Weights of a small multi-label image tagger.
Data: trained on simulated telescope pictures of galaxies, 48750 training examples, 149.1 epochs.
Rows from block 3, named by matrix and row number. Rows with one number belong to one channel. Each number is 200 + 20 x the weight over its row's rms, rounded and kept within 0 to 999. All counts start at 0. After the name is the row's rms in percent of the matrix's.
# convs0: first 3x3 conv (model.blocks.3.convs.0.weight, 48x48x3x3), inputs 32-47, a 3x3 kernel for each
# convs1: second 3x3 conv (model.blocks.3.convs.1.weight, 48x48x3x3, transposed), outputs 32-47, a 3x3 kernel for each
convs0.7,070,180,168,183,173,182,188,177,189,191,200,210,203,222,195,213,234,193,187,193,203,208,180,175,190,176,188,198,216,209,200,191,187,192,183,182,202,175,202,197,195,204,193,203,191,198,203,205,226,195,195,205,200,205,206,193,199,210,201,213,204,225,224,223,206,192,169,198,191,187,184,196,183,199,198,222,179,198,204,183,183,207,215,217,188,190,216,208,184,204,198,202,195,194,188,182,190,194,194,197,218,213,214,198,201,204,176,189,191,182,174,169,198,194,192,223,198,188,200,191,196,197,200,203,208,208,214,208,196,185,198,177,166,207,187,189,177,164,166,182,171,181,197,193,214
convs0.8,086,193,206,203,189,200,204,183,194,206,162,159,167,151,170,208,177,202,218,190,179,188,188,182,192,187,198,211,207,203,197,224,212,208,210,220,218,188,179,205,172,185,220,182,202,220,211,212,212,223,211,206,225,219,214,194,189,201,191,199,212,177,181,211,213,191,180,211,219,199,201,208,178,223,206,201,244,228,208,232,225,207,204,211,227,185,202,222,183,210,218,225,209,197,206,183,174,203,179,184,218,209,208,206,196,196,188,185,205,193,192,187,188,195,193,184,194,179,215,200,196,216,211,220,194,198,209,212,185,178,184,170,177,184,169,189,154,140,170,147,157,183,167,179,196
convs0.9,096,175,177,170,184,192,180,173,191,180,212,186,211,185,186,205,178,197,205,184,179,196,188,182,188,198,178,184,208,203,207,207,199,193,212,196,200,223,219,216,212,199,197,223,225,231,213,199,201,204,182,187,212,194,210,199,196,192,205,208,202,204,205,200,198,188,214,223,186,190,235,214,205,205,223,220,199,212,215,195,189,194,201,209,219,206,209,222,198,202,212,181,183,184,180,193,181,170,175,166,224,225,234,240,234,236,236,235,234,183,182,172,207,183,184,204,184,177,228,230,231,222,222,221,219,204,214,194,206,209,194,200,209,206,205,210,202,202,205,210,216,216,210,216,215
convs0.10,111,199,205,192,196,206,204,191,190,198,206,136,173,203,195,227,205,228,221,192,191,194,196,194,186,225,219,205,193,184,214,213,203,213,245,234,226,227,199,177,213,188,172,224,231,246,187,186,199,185,173,158,224,206,199,199,191,189,208,202,200,208,203,198,201,193,197,222,203,189,231,232,213,224,227,226,203,198,183,219,213,208,206,186,189,220,177,185,222,200,195,209,215,206,213,216,188,195,189,176,219,202,196,206,196,201,206,204,224,201,212,213,188,193,196,188,184,199,199,188,185,202,196,209,212,206,222,199,176,186,218,203,192,213,213,218,172,179,219,175,182,213,194,190,213
convs0.11,119,192,192,183,214,209,196,219,218,213,195,177,194,181,178,208,184,204,229,183,187,183,196,189,182,198,179,176,206,213,214,205,197,196,226,203,192,200,210,229,214,210,215,201,195,211,181,180,196,176,162,183,175,164,187,191,190,199,184,194,209,181,185,213,207,202,210,212,198,201,213,212,199,229,239,239,215,220,218,195,189,188,188,182,180,178,191,210,160,166,193,177,169,166,187,177,177,181,179,176,218,210,195,212,202,191,217,209,192,173,172,182,198,204,195,206,218,195,213,213,218,202,201,212,191,194,212,188,164,157,189,172,176,200,184,188,149,155,184,136,161,206,117,147,193
convs0.12,102,199,211,210,200,213,202,197,218,205,217,187,196,171,175,176,163,190,192,197,202,197,200,194,190,206,212,198,196,202,224,197,192,199,210,200,209,213,196,214,200,185,192,201,198,226,210,227,234,195,196,206,192,202,212,218,210,202,227,214,204,211,210,210,191,184,207,215,197,213,242,241,244,222,220,224,214,195,208,206,197,193,178,171,175,173,172,160,174,169,164,212,206,202,207,202,186,191,183,179,209,202,207,180,175,171,174,165,173,178,136,149,166,152,160,172,197,209,194,179,185,199,183,196,213,199,208,215,222,215,202,199,194,195,190,193,198,188,193,171,169,190,168,172,214
convs0.13,074,185,194,198,185,209,201,197,206,204,218,209,165,213,215,180,179,217,179,188,196,186,193,197,198,210,202,207,161,168,185,171,178,181,189,192,199,151,157,162,178,166,164,179,172,187,185,200,205,190,203,194,191,194,199,178,187,183,189,196,191,186,188,173,199,210,226,200,202,225,187,202,223,195,215,232,198,207,211,193,199,198,175,196,185,175,192,195,181,195,195,209,202,210,199,209,213,193,191,201,197,188,175,203,194,188,209,203,193,176,185,162,208,213,198,206,210,197,185,193,188,190,189,182,189,168,172,194,195,206,200,201,186,195,206,200,171,181,183,160,183,194,160,183,175
convs0.14,117,186,194,202,182,199,198,187,198,212,168,183,182,194,209,198,187,199,204,223,235,241,223,225,234,221,231,237,216,213,218,217,212,221,213,214,217,197,208,227,192,187,214,180,183,201,204,207,210,209,202,199,216,201,202,184,187,170,201,211,192,186,202,186,234,218,198,216,212,195,204,190,193,193,187,182,210,202,187,204,203,188,225,217,221,217,212,220,221,219,224,218,195,196,211,195,215,213,211,247,194,210,211,195,205,215,188,198,210,180,217,220,206,201,204,204,189,178,213,216,192,201,206,196,188,192,186,221,217,199,228,220,197,203,220,216,208,202,185,212,199,181,223,205,177
convs0.15,091,237,249,245,254,250,242,253,253,251,239,221,178,222,192,172,195,189,191,189,190,183,201,192,186,188,182,186,195,190,188,204,195,188,189,192,189,206,212,197,197,210,200,198,194,182,205,188,190,205,196,183,197,196,182,200,191,201,186,189,194,196,195,203,191,189,175,195,199,184,173,181,174,215,215,203,206,222,212,186,203,203,187,180,157,189,193,168,177,179,168,220,215,221,208,219,226,213,213,221,168,153,152,160,158,159,161,159,155,220,195,193,227,190,182,216,198,184,170,170,181,170,165,185,184,185,206,180,189,187,171,194,190,170,187,198,206,197,204,193,204,217,173,200,210
convs0.16,089,180,175,190,176,176,199,204,196,195,170,164,186,191,205,179,209,196,148,200,207,183,199,208,203,199,212,200,195,213,180,200,200,183,187,189,184,205,177,172,203,178,168,168,173,198,203,205,163,219,215,180,165,167,148,178,175,214,183,182,200,197,188,199,210,226,200,186,203,183,168,201,203,212,200,205,218,201,205,205,198,203,207,199,212,192,214,233,183,217,240,200,218,189,204,207,192,187,203,193,207,193,186,188,196,200,174,194,198,186,185,173,199,195,199,203,234,235,181,183,194,181,194,193,199,199,196,200,191,211,184,177,195,186,179,196,213,216,224,222,220,224,220,210,217
convs0.17,106,202,238,236,221,258,257,212,247,249,229,225,206,211,212,197,185,197,190,199,195,201,208,208,200,219,222,215,193,188,197,196,193,199,202,201,202,211,213,253,197,195,236,207,185,195,208,208,217,197,199,210,204,210,213,235,221,206,220,223,207,199,199,197,214,202,185,208,202,186,198,198,200,189,200,207,177,188,204,157,176,194,211,212,221,206,201,211,220,210,213,200,197,204,200,203,223,214,215,238,203,205,211,213,203,203,227,218,210,218,217,212,219,210,199,219,200,199,223,210,204,236,216,209,239,233,222,216,201,206,228,204,197,230,215,204,210,206,212,198,192,193,191,187,187
convs0.18,107,206,211,181,217,216,202,216,223,206,252,221,202,203,182,197,211,202,205,184,181,194,181,176,182,185,175,176,200,206,219,192,188,203,196,187,188,211,212,203,217,221,184,239,220,176,213,216,236,193,204,234,182,199,228,200,202,211,196,198,220,203,199,222,167,141,178,197,168,175,220,185,187,217,228,238,224,213,225,225,201,202,178,194,215,161,163,196,177,152,189,155,168,160,190,217,203,206,224,206,208,213,238,189,187,195,193,176,177,202,184,164,210,210,201,203,204,203,206,211,236,185,192,216,194,201,213,189,200,233,173,181,209,201,193,212,222,242,243,198,219,241,202,200,226
convs0.19,111,201,205,214,200,207,211,200,201,207,219,227,198,214,199,197,210,194,196,209,212,216,206,208,201,204,208,201,211,213,212,209,205,203,202,204,196,199,209,233,213,207,212,213,195,197,213,214,221,197,194,195,191,185,189,203,215,216,214,225,219,207,210,207,212,201,189,205,180,171,212,190,190,201,204,200,199,199,196,195,196,194,222,213,223,208,204,206,196,191,191,211,195,194,216,195,193,217,196,185,200,189,191,196,198,189,192,189,190,192,173,191,151,144,181,160,171,213,195,190,185,206,203,198,214,195,187,217,230,217,212,217,216,197,201,207,187,182,188,213,205,192,212,204,203
convs0.20,093,192,195,191,195,195,194,188,191,185,203,245,223,189,221,220,207,230,235,202,208,210,205,202,204,207,202,200,200,205,193,202,209,192,207,210,200,170,159,160,181,178,201,197,203,215,217,206,199,208,190,176,204,188,181,173,171,174,173,185,192,184,203,204,215,196,157,217,209,181,190,194,174,210,206,192,207,204,198,209,209,211,227,227,214,235,229,211,228,214,196,216,203,198,194,211,209,186,192,202,191,196,206,210,218,218,209,219,210,185,204,206,214,215,187,218,210,169,211,224,210,216,216,204,209,201,194,181,193,201,201,214,226,211,237,242,184,193,191,208,199,193,217,198,177
convs0.21,107,181,180,190,188,182,194,206,199,212,190,198,196,203,219,209,213,214,205,199,197,211,205,197,202,204,192,186,215,213,207,212,212,211,196,189,184,187,197,209,179,201,212,178,183,184,203,205,224,196,199,218,205,200,196,200,193,203,193,188,197,191,194,197,194,178,150,209,196,172,174,165,152,221,203,210,207,206,215,190,203,211,203,208,217,204,213,208,204,200,187,228,203,186,195,177,178,199,179,187,204,207,213,204,201,206,193,187,181,152,155,144,201,211,179,230,234,196,216,216,209,193,191,170,187,156,153,212,213,227,202,189,192,191,182,177,199,202,187,201,192,185,196,179,180
convs0.22,094,195,199,207,181,178,179,174,176,174,219,196,183,220,209,185,211,194,208,243,248,241,234,228,228,226,226,223,230,235,217,221,223,207,209,221,200,162,165,183,174,188,176,207,191,179,227,207,194,207,207,195,210,210,196,173,193,164,183,206,178,173,186,154,211,201,205,218,199,188,193,209,198,229,223,202,226,225,206,226,224,201,240,224,234,240,228,234,240,232,236,213,187,178,219,214,189,203,210,200,198,216,222,213,234,229,216,216,210,182,197,210,179,190,205,180,184,195,208,216,181,219,207,183,193,187,166,202,215,202,212,226,193,204,208,189,185,201,187,213,214,176,209,203,182
convs0.23,101,183,199,193,205,197,182,208,198,185,206,224,204,220,233,214,190,188,181,172,192,204,175,189,195,190,197,207,179,191,209,182,196,209,193,208,221,234,225,202,197,199,202,168,171,179,201,230,215,189,202,208,182,183,185,185,181,195,204,207,215,232,225,235,207,180,175,213,176,166,204,174,181,217,205,186,214,198,206,223,213,237,180,187,198,150,182,216,168,192,230,233,197,171,217,191,177,204,208,216,175,184,197,167,178,197,184,203,219,217,210,185,201,205,180,193,202,175,176,195,232,186,207,239,213,231,237,191,209,216,178,183,216,195,194,228,201,194,209,196,198,227,209,204,230
convs0.24,107,191,208,204,196,206,205,187,196,199,173,156,175,163,181,201,179,205,219,206,223,216,194,214,203,194,205,186,197,207,226,194,191,198,212,194,195,225,208,181,210,191,173,194,185,192,222,226,225,217,222,214,201,204,191,218,201,182,226,207,187,217,208,196,198,190,212,218,202,199,233,229,213,221,204,205,207,191,176,211,202,179,201,194,197,198,172,185,205,194,183,215,222,193,224,223,190,218,225,189,202,210,209,176,185,191,172,182,184,161,200,214,186,213,210,187,217,215,195,184,175,199,187,189,210,197,194,225,211,204,197,194,176,185,190,183,206,197,204,193,172,198,199,187,207
convs0.25,099,210,194,183,202,192,170,203,199,178,164,177,191,185,174,190,206,185,198,202,199,196,210,195,196,207,195,194,213,211,214,218,202,206,207,201,199,205,203,208,196,199,200,193,209,198,222,210,216,219,211,216,225,213,228,179,185,193,185,191,197,182,194,209,196,192,199,185,173,182,189,187,192,211,213,213,222,215,216,206,205,209,207,205,207,203,205,215,208,196,211,181,166,155,179,162,165,181,175,175,206,221,231,217,222,231,226,218,212,203,196,184,201,199,191,214,227,218,205,209,215,213,209,214,204,206,214,187,204,211,194,205,216,193,198,205,207,210,212,221,220,231,215,220,229
convs0.26,082,207,211,213,204,218,214,198,203,205,178,199,204,186,180,201,212,221,225,189,195,197,197,188,193,193,181,169,193,201,198,186,186,201,181,181,191,209,203,219,211,191,180,167,153,145,199,192,212,196,192,199,213,200,192,199,193,191,199,197,181,212,209,203,205,233,216,180,196,212,183,181,195,213,217,201,209,207,204,186,183,189,206,214,188,202,197,186,199,181,159,168,194,206,180,192,203,196,188,180,180,174,174,195,189,187,216,200,185,202,201,182,195,193,172,206,192,176,198,189,187,200,189,188,215,214,213,211,211,189,221,208,197,212,211,210,184,180,176,160,156,162,175,164,151
convs0.27,080,177,180,171,199,193,190,218,203,199,174,195,236,155,152,161,178,163,215,200,213,202,195,194,193,176,180,182,198,223,227,198,201,205,177,179,173,163,164,170,168,167,187,172,183,199,224,247,208,207,222,193,146,173,162,176,182,176,197,186,187,219,214,203,229,224,217,195,203,210,203,194,183,181,206,208,177,189,175,192,199,187,211,210,210,204,222,198,187,203,205,216,214,186,218,206,186,204,189,192,171,184,193,199,213,213,186,210,207,201,195,203,202,197,220,211,212,224,195,223,220,209,225,207,209,208,201,185,175,172,214,196,191,221,225,208,208,199,213,206,198,213,184,189,181
convs0.28,067,198,184,195,215,209,198,204,203,192,206,237,217,218,187,184,188,156,156,197,187,186,183,190,185,194,197,204,197,181,183,196,184,195,199,199,207,172,188,202,194,197,202,210,212,189,194,196,221,186,203,216,202,211,217,201,209,207,209,201,206,195,199,196,198,180,172,216,194,200,221,225,223,210,199,220,204,193,216,193,198,218,215,198,202,185,195,204,214,220,223,190,178,178,194,189,200,192,190,200,237,227,213,211,207,196,199,199,204,231,221,203,219,194,185,178,174,174,194,190,206,200,208,211,212,208,214,215,196,190,215,197,193,215,199,186,210,190,179,202,175,180,189,193,194
convs0.29,089,201,202,197,196,214,207,198,200,205,206,117,141,174,154,201,170,197,236,188,184,185,190,196,174,204,202,177,179,183,201,205,202,199,239,229,208,226,217,189,217,208,188,205,215,225,205,210,207,208,201,183,207,201,191,190,188,195,181,183,192,184,173,182,213,181,184,210,193,191,210,216,214,209,227,223,212,210,206,214,211,204,209,210,208,184,187,185,180,187,174,186,208,173,189,209,187,194,194,166,222,218,207,199,206,190,205,214,207,213,219,201,193,211,194,175,198,191,196,194,181,189,169,191,206,195,208,203,190,196,192,187,192,176,188,195,179,187,198,156,168,175,168,165,175
convs0.30,095,196,215,224,205,225,239,202,222,237,195,196,196,190,213,216,174,212,222,199,205,215,202,207,219,203,215,213,189,192,197,188,189,198,200,205,204,197,203,215,170,184,191,164,167,185,201,201,206,187,195,211,204,206,213,213,218,202,207,211,205,187,187,199,214,205,182,207,199,184,211,197,197,197,196,202,184,189,187,188,195,203,199,204,211,201,196,203,219,211,211,218,204,205,236,229,223,254,249,229,192,212,215,203,206,209,201,219,215,207,195,193,222,205,193,183,171,173,212,208,201,215,222,217,217,226,225,205,211,211,214,206,207,224,217,222,208,211,208,210,197,194,200,194,191
convs1.7,080,209,210,218,207,227,217,200,230,215,205,210,200,212,203,199,253,238,209,201,218,229,224,217,222,227,218,226,195,185,201,175,187,197,192,185,195,211,203,213,192,198,209,177,178,187,186,213,211,210,209,198,218,222,235,179,176,187,186,195,191,178,197,197,188,208,195,211,230,204,206,236,199,178,200,195,196,212,205,199,196,204,193,159,181,192,167,181,195,184,194,201,178,190,195,176,209,196,199,220,168,180,171,187,205,219,197,206,219,194,188,190,171,203,190,157,177,189,183,178,188,192,180,189,163,165,169,152,174,184,173,174,166,183,202,172,204,208,206,194,171,170,187,175,160
convs1.8,098,195,214,226,193,200,227,175,190,209,222,207,191,210,188,184,198,177,156,209,207,204,207,205,206,217,216,214,184,190,186,201,200,186,202,195,185,188,189,195,178,185,191,182,186,196,201,211,192,206,207,186,201,212,206,220,221,236,222,228,247,215,228,246,190,213,217,229,219,210,229,217,184,186,190,175,209,208,203,222,228,200,181,193,208,181,206,219,211,222,225,187,178,175,190,190,192,185,193,201,176,178,210,169,178,219,170,198,221,158,166,192,153,163,189,170,174,203,158,173,182,168,184,196,160,198,205,198,188,191,192,200,198,183,212,242,228,236,210,249,246,205,252,227,216
convs1.9,086,148,166,166,164,188,183,166,173,168,217,211,198,202,196,201,203,200,193,187,180,174,188,178,170,174,174,175,198,209,216,208,220,218,224,215,212,170,160,171,180,171,172,215,202,199,189,190,186,174,148,164,160,143,159,202,202,192,199,204,199,214,204,195,218,222,228,217,232,227,227,229,238,203,201,196,181,177,182,175,169,175,187,171,172,192,175,196,187,177,194,234,226,228,234,241,224,229,227,223,194,203,205,209,209,224,201,204,213,175,182,183,180,191,184,183,209,196,214,205,205,213,213,215,208,209,206,186,174,184,189,175,169,206,186,187,212,197,199,217,188,195,231,209,201
convs1.10,103,200,182,180,190,198,199,193,199,218,208,187,176,188,194,194,214,244,237,192,203,211,202,202,197,180,168,155,194,202,195,185,189,202,212,216,231,202,179,205,210,188,194,230,216,207,222,222,243,215,183,172,172,157,164,210,192,190,204,202,206,176,180,183,242,218,228,221,226,266,225,250,293,180,183,181,166,171,171,196,194,213,200,187,201,236,207,202,214,208,203,184,188,194,187,195,205,222,212,209,210,207,176,233,234,198,192,209,215,211,226,247,197,208,234,205,188,209,218,225,216,230,235,213,206,230,211,200,220,212,177,208,210,167,178,185,212,208,229,184,155,192,224,200,189
convs1.11,103,177,180,199,178,185,194,198,188,200,211,220,219,198,222,208,195,209,200,212,204,194,220,198,194,224,218,207,188,189,194,190,204,199,197,196,192,202,183,195,203,181,192,193,176,189,195,181,173,170,155,149,186,181,181,213,208,205,219,219,214,239,232,220,207,200,202,218,214,204,213,216,210,200,200,184,185,200,182,188,192,178,216,193,184,209,203,191,205,206,192,200,192,195,202,189,193,188,181,177,191,187,196,167,175,199,150,161,201,160,184,214,154,175,227,143,171,216,213,206,201,201,201,194,193,195,193,170,160,150,167,142,138,161,150,152,188,187,176,206,209,192,210,207,203
convs1.12,101,191,195,200,190,169,176,176,160,173,203,179,174,193,181,184,180,185,198,170,173,162,186,179,172,197,202,192,217,213,219,208,212,214,197,191,207,170,167,177,202,205,194,227,217,192,207,204,196,158,170,170,155,179,202,192,188,210,190,182,197,191,181,186,186,183,174,221,220,220,223,225,233,206,197,206,204,191,194,204,187,186,225,224,214,213,219,211,212,236,233,215,212,215,208,209,221,200,193,198,186,187,167,185,189,168,202,205,191,186,193,196,192,191,208,203,189,204,193,199,181,203,213,197,214,236,216,171,182,190,210,216,225,254,257,241,192,178,203,184,189,194,218,205,188
convs1.13,103,197,194,204,190,200,198,187,196,202,215,202,209,199,196,195,205,186,194,223,206,206,208,194,191,210,207,195,181,199,205,191,206,206,197,207,203,172,191,210,192,204,214,184,203,204,197,163,172,166,141,148,187,158,163,207,216,211,231,236,228,243,251,246,204,200,202,212,197,202,211,211,200,184,186,183,187,181,174,193,172,165,229,215,198,228,217,195,219,219,204,200,204,205,197,202,205,192,191,190,187,188,193,183,180,196,174,185,203,198,203,202,188,200,196,178,198,191,216,191,179,207,183,174,200,179,178,179,186,198,183,160,167,202,178,180,186,179,163,183,190,168,208,212,194
convs1.14,092,200,199,204,197,197,201,202,200,217,195,204,230,209,184,198,221,200,207,194,193,193,192,193,195,189,195,184,217,210,204,217,224,204,213,201,187,203,201,187,211,213,202,201,212,212,214,193,191,191,182,174,200,188,193,185,185,155,196,204,173,174,183,168,216,223,208,203,202,201,206,203,192,203,220,203,224,217,200,209,195,183,196,197,192,190,200,207,186,197,207,195,182,157,177,176,161,170,170,164,223,229,220,228,221,228,229,235,227,170,154,154,185,167,159,197,185,169,233,239,237,236,229,240,239,236,236,186,206,220,188,202,211,190,198,199,224,214,214,229,203,201,208,201,202
convs1.15,124,211,169,155,176,140,142,200,162,163,194,197,215,198,207,225,212,209,212,199,192,205,182,175,188,171,161,179,192,190,188,191,201,196,196,207,204,208,210,215,201,206,200,197,205,211,197,179,183,199,178,181,213,197,187,211,210,207,202,201,208,207,208,215,193,207,195,219,227,206,219,222,213,211,206,201,200,203,208,202,197,211,198,187,180,170,157,139,171,136,125,220,259,250,217,270,272,210,271,281,194,181,204,177,165,184,193,171,183,219,202,194,212,190,180,212,186,178,193,193,206,183,184,199,193,184,200,206,191,199,215,198,187,218,196,177,205,221,195,207,222,207,202,216,205
convs1.16,101,205,210,232,213,229,228,210,212,224,206,162,188,224,185,201,227,199,170,203,218,190,185,224,207,189,207,225,214,194,192,219,210,202,192,198,176,187,197,205,181,211,221,199,207,209,190,189,227,201,237,221,193,235,255,219,221,222,223,204,212,209,190,216,201,183,166,193,188,186,215,184,156,226,198,189,215,179,158,203,190,164,169,181,190,187,235,218,198,211,183,196,190,203,199,197,198,197,208,191,200,203,178,195,211,198,214,224,212,197,222,170,203,221,206,240,237,227,191,177,176,173,180,172,171,204,210,220,226,210,227,208,210,222,218,207,213,254,236,216,239,221,218,230,183
convs1.17,090,173,166,181,166,164,173,158,166,169,215,215,201,212,212,200,201,198,197,183,181,195,188,188,198,193,198,197,200,214,214,202,217,215,198,198,204,220,214,199,219,214,203,231,231,217,212,197,195,198,184,179,202,190,197,187,185,186,184,187,185,193,196,191,209,227,216,226,239,225,224,247,230,197,217,214,203,219,216,170,187,182,167,174,186,188,191,197,207,213,197,213,213,210,202,193,196,203,197,193,187,202,207,191,201,209,199,202,214,211,199,222,204,193,201,220,212,217,223,210,217,218,221,221,210,213,223,169,168,184,175,169,176,206,183,184,228,225,222,233,212,211,211,190,177
convs1.18,116,199,197,186,196,190,182,209,197,207,207,216,190,201,221,220,207,229,238,176,173,153,179,175,157,168,166,152,189,190,218,188,196,215,198,202,230,154,151,178,163,178,172,202,190,195,218,211,185,196,195,189,192,196,191,169,170,183,188,181,182,193,184,196,244,192,212,257,237,245,214,224,223,206,198,208,218,185,204,208,199,198,164,169,138,170,193,156,202,204,171,216,196,234,194,179,204,198,190,203,207,194,146,225,230,177,223,233,192,177,178,179,171,165,179,180,181,184,232,232,186,232,247,221,234,243,209,211,199,190,215,210,195,197,189,178,187,203,239,191,190,213,189,187,211
convs1.19,118,191,186,183,202,186,171,198,180,164,189,190,196,200,193,193,204,204,197,186,191,193,188,193,207,214,224,233,234,237,235,227,229,217,210,205,186,200,206,187,224,222,201,243,251,221,187,199,206,180,208,215,193,221,224,200,204,187,198,193,179,197,182,167,233,211,191,215,199,189,209,202,196,230,227,215,203,204,193,181,193,165,197,216,218,198,192,214,197,213,233,183,196,204,179,199,199,161,176,181,226,211,198,213,197,198,198,202,211,224,231,232,234,250,248,233,232,224,205,209,222,206,209,220,196,209,210,195,199,210,192,202,222,193,222,232,217,195,182,240,231,196,251,223,194
convs1.20,085,194,205,198,187,212,218,175,201,202,169,180,214,193,177,196,194,174,167,202,195,190,193,183,191,186,176,184,214,229,209,223,221,210,216,222,218,188,206,184,185,195,210,162,174,189,190,156,172,208,182,181,222,188,218,217,208,190,225,213,198,191,205,226,220,191,195,238,178,197,243,215,194,209,219,190,218,223,202,227,234,225,222,191,203,211,203,229,199,185,198,180,206,167,190,217,181,189,224,203,201,210,217,226,209,216,221,211,198,195,164,166,201,174,155,200,181,168,231,205,218,226,201,204,233,208,183,243,234,226,255,242,228,233,231,186,184,213,221,211,205,200,209,214,214
convs1.21,097,188,194,202,193,211,222,206,224,236,215,215,206,212,202,195,208,202,164,182,182,193,193,203,189,194,199,199,211,216,235,208,202,221,231,217,214,196,202,204,180,180,188,194,206,209,179,164,174,190,170,192,227,206,225,211,195,190,214,211,191,209,212,224,213,199,167,212,199,167,201,191,171,221,244,248,190,196,207,177,162,168,194,203,183,199,197,202,209,205,200,211,204,193,190,186,199,175,197,189,210,226,243,220,242,248,218,212,228,161,164,158,200,207,190,202,204,207,206,195,188,209,200,209,195,192,202,195,198,172,221,205,174,211,200,181,217,180,179,184,158,158,214,176,179
convs1.22,092,239,216,193,208,207,198,203,206,198,160,179,196,169,173,192,184,173,169,194,202,193,210,204,201,205,205,201,211,212,224,219,223,223,225,228,228,207,209,200,192,201,201,184,208,227,223,205,190,222,205,209,221,207,213,197,196,182,213,222,198,191,212,192,200,228,228,202,214,214,218,206,214,206,207,200,201,206,202,199,206,177,206,204,207,207,189,214,230,211,242,179,183,168,161,185,185,160,176,185,238,231,216,241,222,228,248,222,223,186,170,166,196,194,178,203,207,180,251,252,261,252,234,256,252,226,223,203,208,226,205,200,199,181,184,186,193,212,218,224,245,227,223,237,229
convs1.23,098,181,194,212,200,202,216,205,204,211,201,213,220,187,210,233,180,215,248,198,198,178,188,188,161,183,179,163,223,222,227,215,203,207,223,201,199,213,226,215,200,197,190,191,191,189,193,199,190,187,214,212,205,243,232,205,198,188,203,174,178,213,188,190,240,215,195,220,186,183,217,211,195,232,197,196,222,163,171,221,172,173,200,203,170,192,215,175,170,186,156,201,203,215,218,197,188,214,204,199,203,216,205,208,223,205,197,211,181,191,185,174,188,171,154,183,167,156,227,223,204,234,235,207,211,201,171,239,203,169,236,216,194,211,202,210,200,209,221,196,212,220,200,221,232
convs1.24,105,193,207,204,209,206,205,198,189,205,161,159,150,166,166,166,185,185,207,185,186,193,205,191,198,230,217,211,208,215,212,213,218,215,197,205,210,184,196,204,202,209,186,238,223,198,224,199,197,189,181,168,171,179,189,201,202,207,186,186,196,176,176,185,227,200,189,219,199,216,218,210,237,221,215,229,243,232,241,234,236,232,180,197,197,200,203,189,213,211,213,211,204,208,197,201,210,194,188,195,165,164,172,178,195,175,202,207,197,198,185,183,176,168,176,197,180,187,183,188,169,195,197,193,205,216,205,175,178,184,198,202,210,231,218,211,195,226,222,167,191,202,164,182,186
convs1.25,108,209,214,207,208,202,198,206,202,191,236,227,225,219,205,225,206,182,214,157,162,168,164,167,172,172,184,185,233,239,225,244,240,237,243,234,229,154,176,189,192,205,192,194,204,189,187,191,200,176,186,195,156,184,198,194,203,188,215,209,187,212,212,189,232,225,207,230,241,219,225,256,240,190,188,196,191,181,176,189,178,182,172,177,182,185,176,180,185,174,183,207,204,205,205,198,201,192,192,189,241,240,223,236,244,222,228,233,215,188,171,170,190,183,179,211,210,186,236,232,229,217,214,213,202,198,188,201,179,171,197,174,162,195,193,195,217,214,211,224,224,214,211,216,215
convs1.26,097,200,195,187,180,185,173,163,183,188,158,169,190,180,184,204,184,193,184,191,200,200,181,183,188,171,177,191,207,208,194,204,200,192,216,201,191,228,224,191,229,224,206,228,211,199,181,186,189,170,165,160,184,163,152,249,229,219,211,221,221,221,233,225,206,213,236,189,189,227,233,205,203,202,211,187,201,213,207,198,214,201,181,182,205,174,163,193,152,138,181,189,187,199,206,199,192,210,209,195,188,194,224,188,191,221,160,172,212,197,214,227,188,186,198,173,182,192,208,203,207,199,190,195,180,180,190,225,219,229,208,191,223,190,194,206,223,188,161,231,201,171,219,205,190
convs1.27,079,204,217,222,193,200,217,187,188,213,173,191,201,188,176,198,185,175,191,203,209,197,195,189,188,207,211,228,217,214,209,214,209,213,202,190,190,208,220,192,190,210,193,198,192,202,132,168,184,153,179,203,198,231,251,224,235,224,221,235,220,228,247,238,194,221,220,189,207,191,175,188,195,196,198,198,185,208,223,189,202,211,194,203,228,170,200,207,208,226,218,187,183,192,203,193,208,204,201,190,219,229,239,208,203,211,205,189,208,183,220,222,179,209,220,226,241,267,171,174,175,178,171,172,177,163,179,228,232,207,222,223,215,203,232,218,208,221,225,206,228,225,184,225,220
convs1.28,063,205,184,183,199,184,177,188,197,215,211,210,229,211,228,193,223,234,218,196,196,179,223,209,215,226,220,213,194,176,206,189,184,187,195,183,196,187,168,161,162,180,182,173,172,166,172,212,205,196,211,166,216,201,181,163,180,182,177,180,192,163,169,185,161,187,182,206,240,205,213,217,188,193,190,212,212,250,223,225,220,214,147,141,185,135,170,199,190,222,230,211,199,210,209,185,195,205,178,195,166,185,159,173,186,198,160,210,210,237,214,199,192,169,185,187,162,180,170,167,171,182,161,178,167,186,188,174,211,223,154,185,197,185,185,188,188,180,199,204,198,163,206,170,134
convs1.29,081,233,217,215,198,189,197,184,176,188,189,182,177,191,181,190,189,195,213,193,190,210,200,197,211,216,197,194,197,202,193,198,217,209,189,216,216,173,180,195,190,188,174,221,207,198,216,206,242,193,170,181,173,166,181,218,227,229,213,219,227,213,211,213,201,189,195,210,220,240,239,241,264,188,193,199,204,193,190,200,202,212,220,189,236,228,223,245,232,235,254,186,204,219,193,211,215,207,202,210,197,161,170,185,179,182,181,176,206,211,234,227,173,184,206,162,177,188,215,201,196,211,206,198,199,205,201,199,219,200,187,210,215,206,226,209,182,181,210,185,190,211,208,197,207
convs1.30,086,200,181,206,191,173,194,185,183,199,190,186,203,192,186,204,194,187,214,187,189,183,193,193,182,193,196,183,206,208,204,205,222,209,205,215,208,211,213,198,218,218,199,201,213,208,197,186,195,180,172,190,176,174,190,179,186,177,174,183,181,177,185,192,225,226,225,220,243,231,239,256,216,198,219,213,208,211,207,195,189,173,167,182,160,185,191,183,200,188,179,205,211,213,201,209,201,205,185,196,208,198,189,205,200,194,204,198,203,198,189,187,193,178,165,204,196,175,229,217,212,223,217,205,231,211,207,158,171,174,168,172,171,188,169,169,203,212,212,198,206,200,204,189,184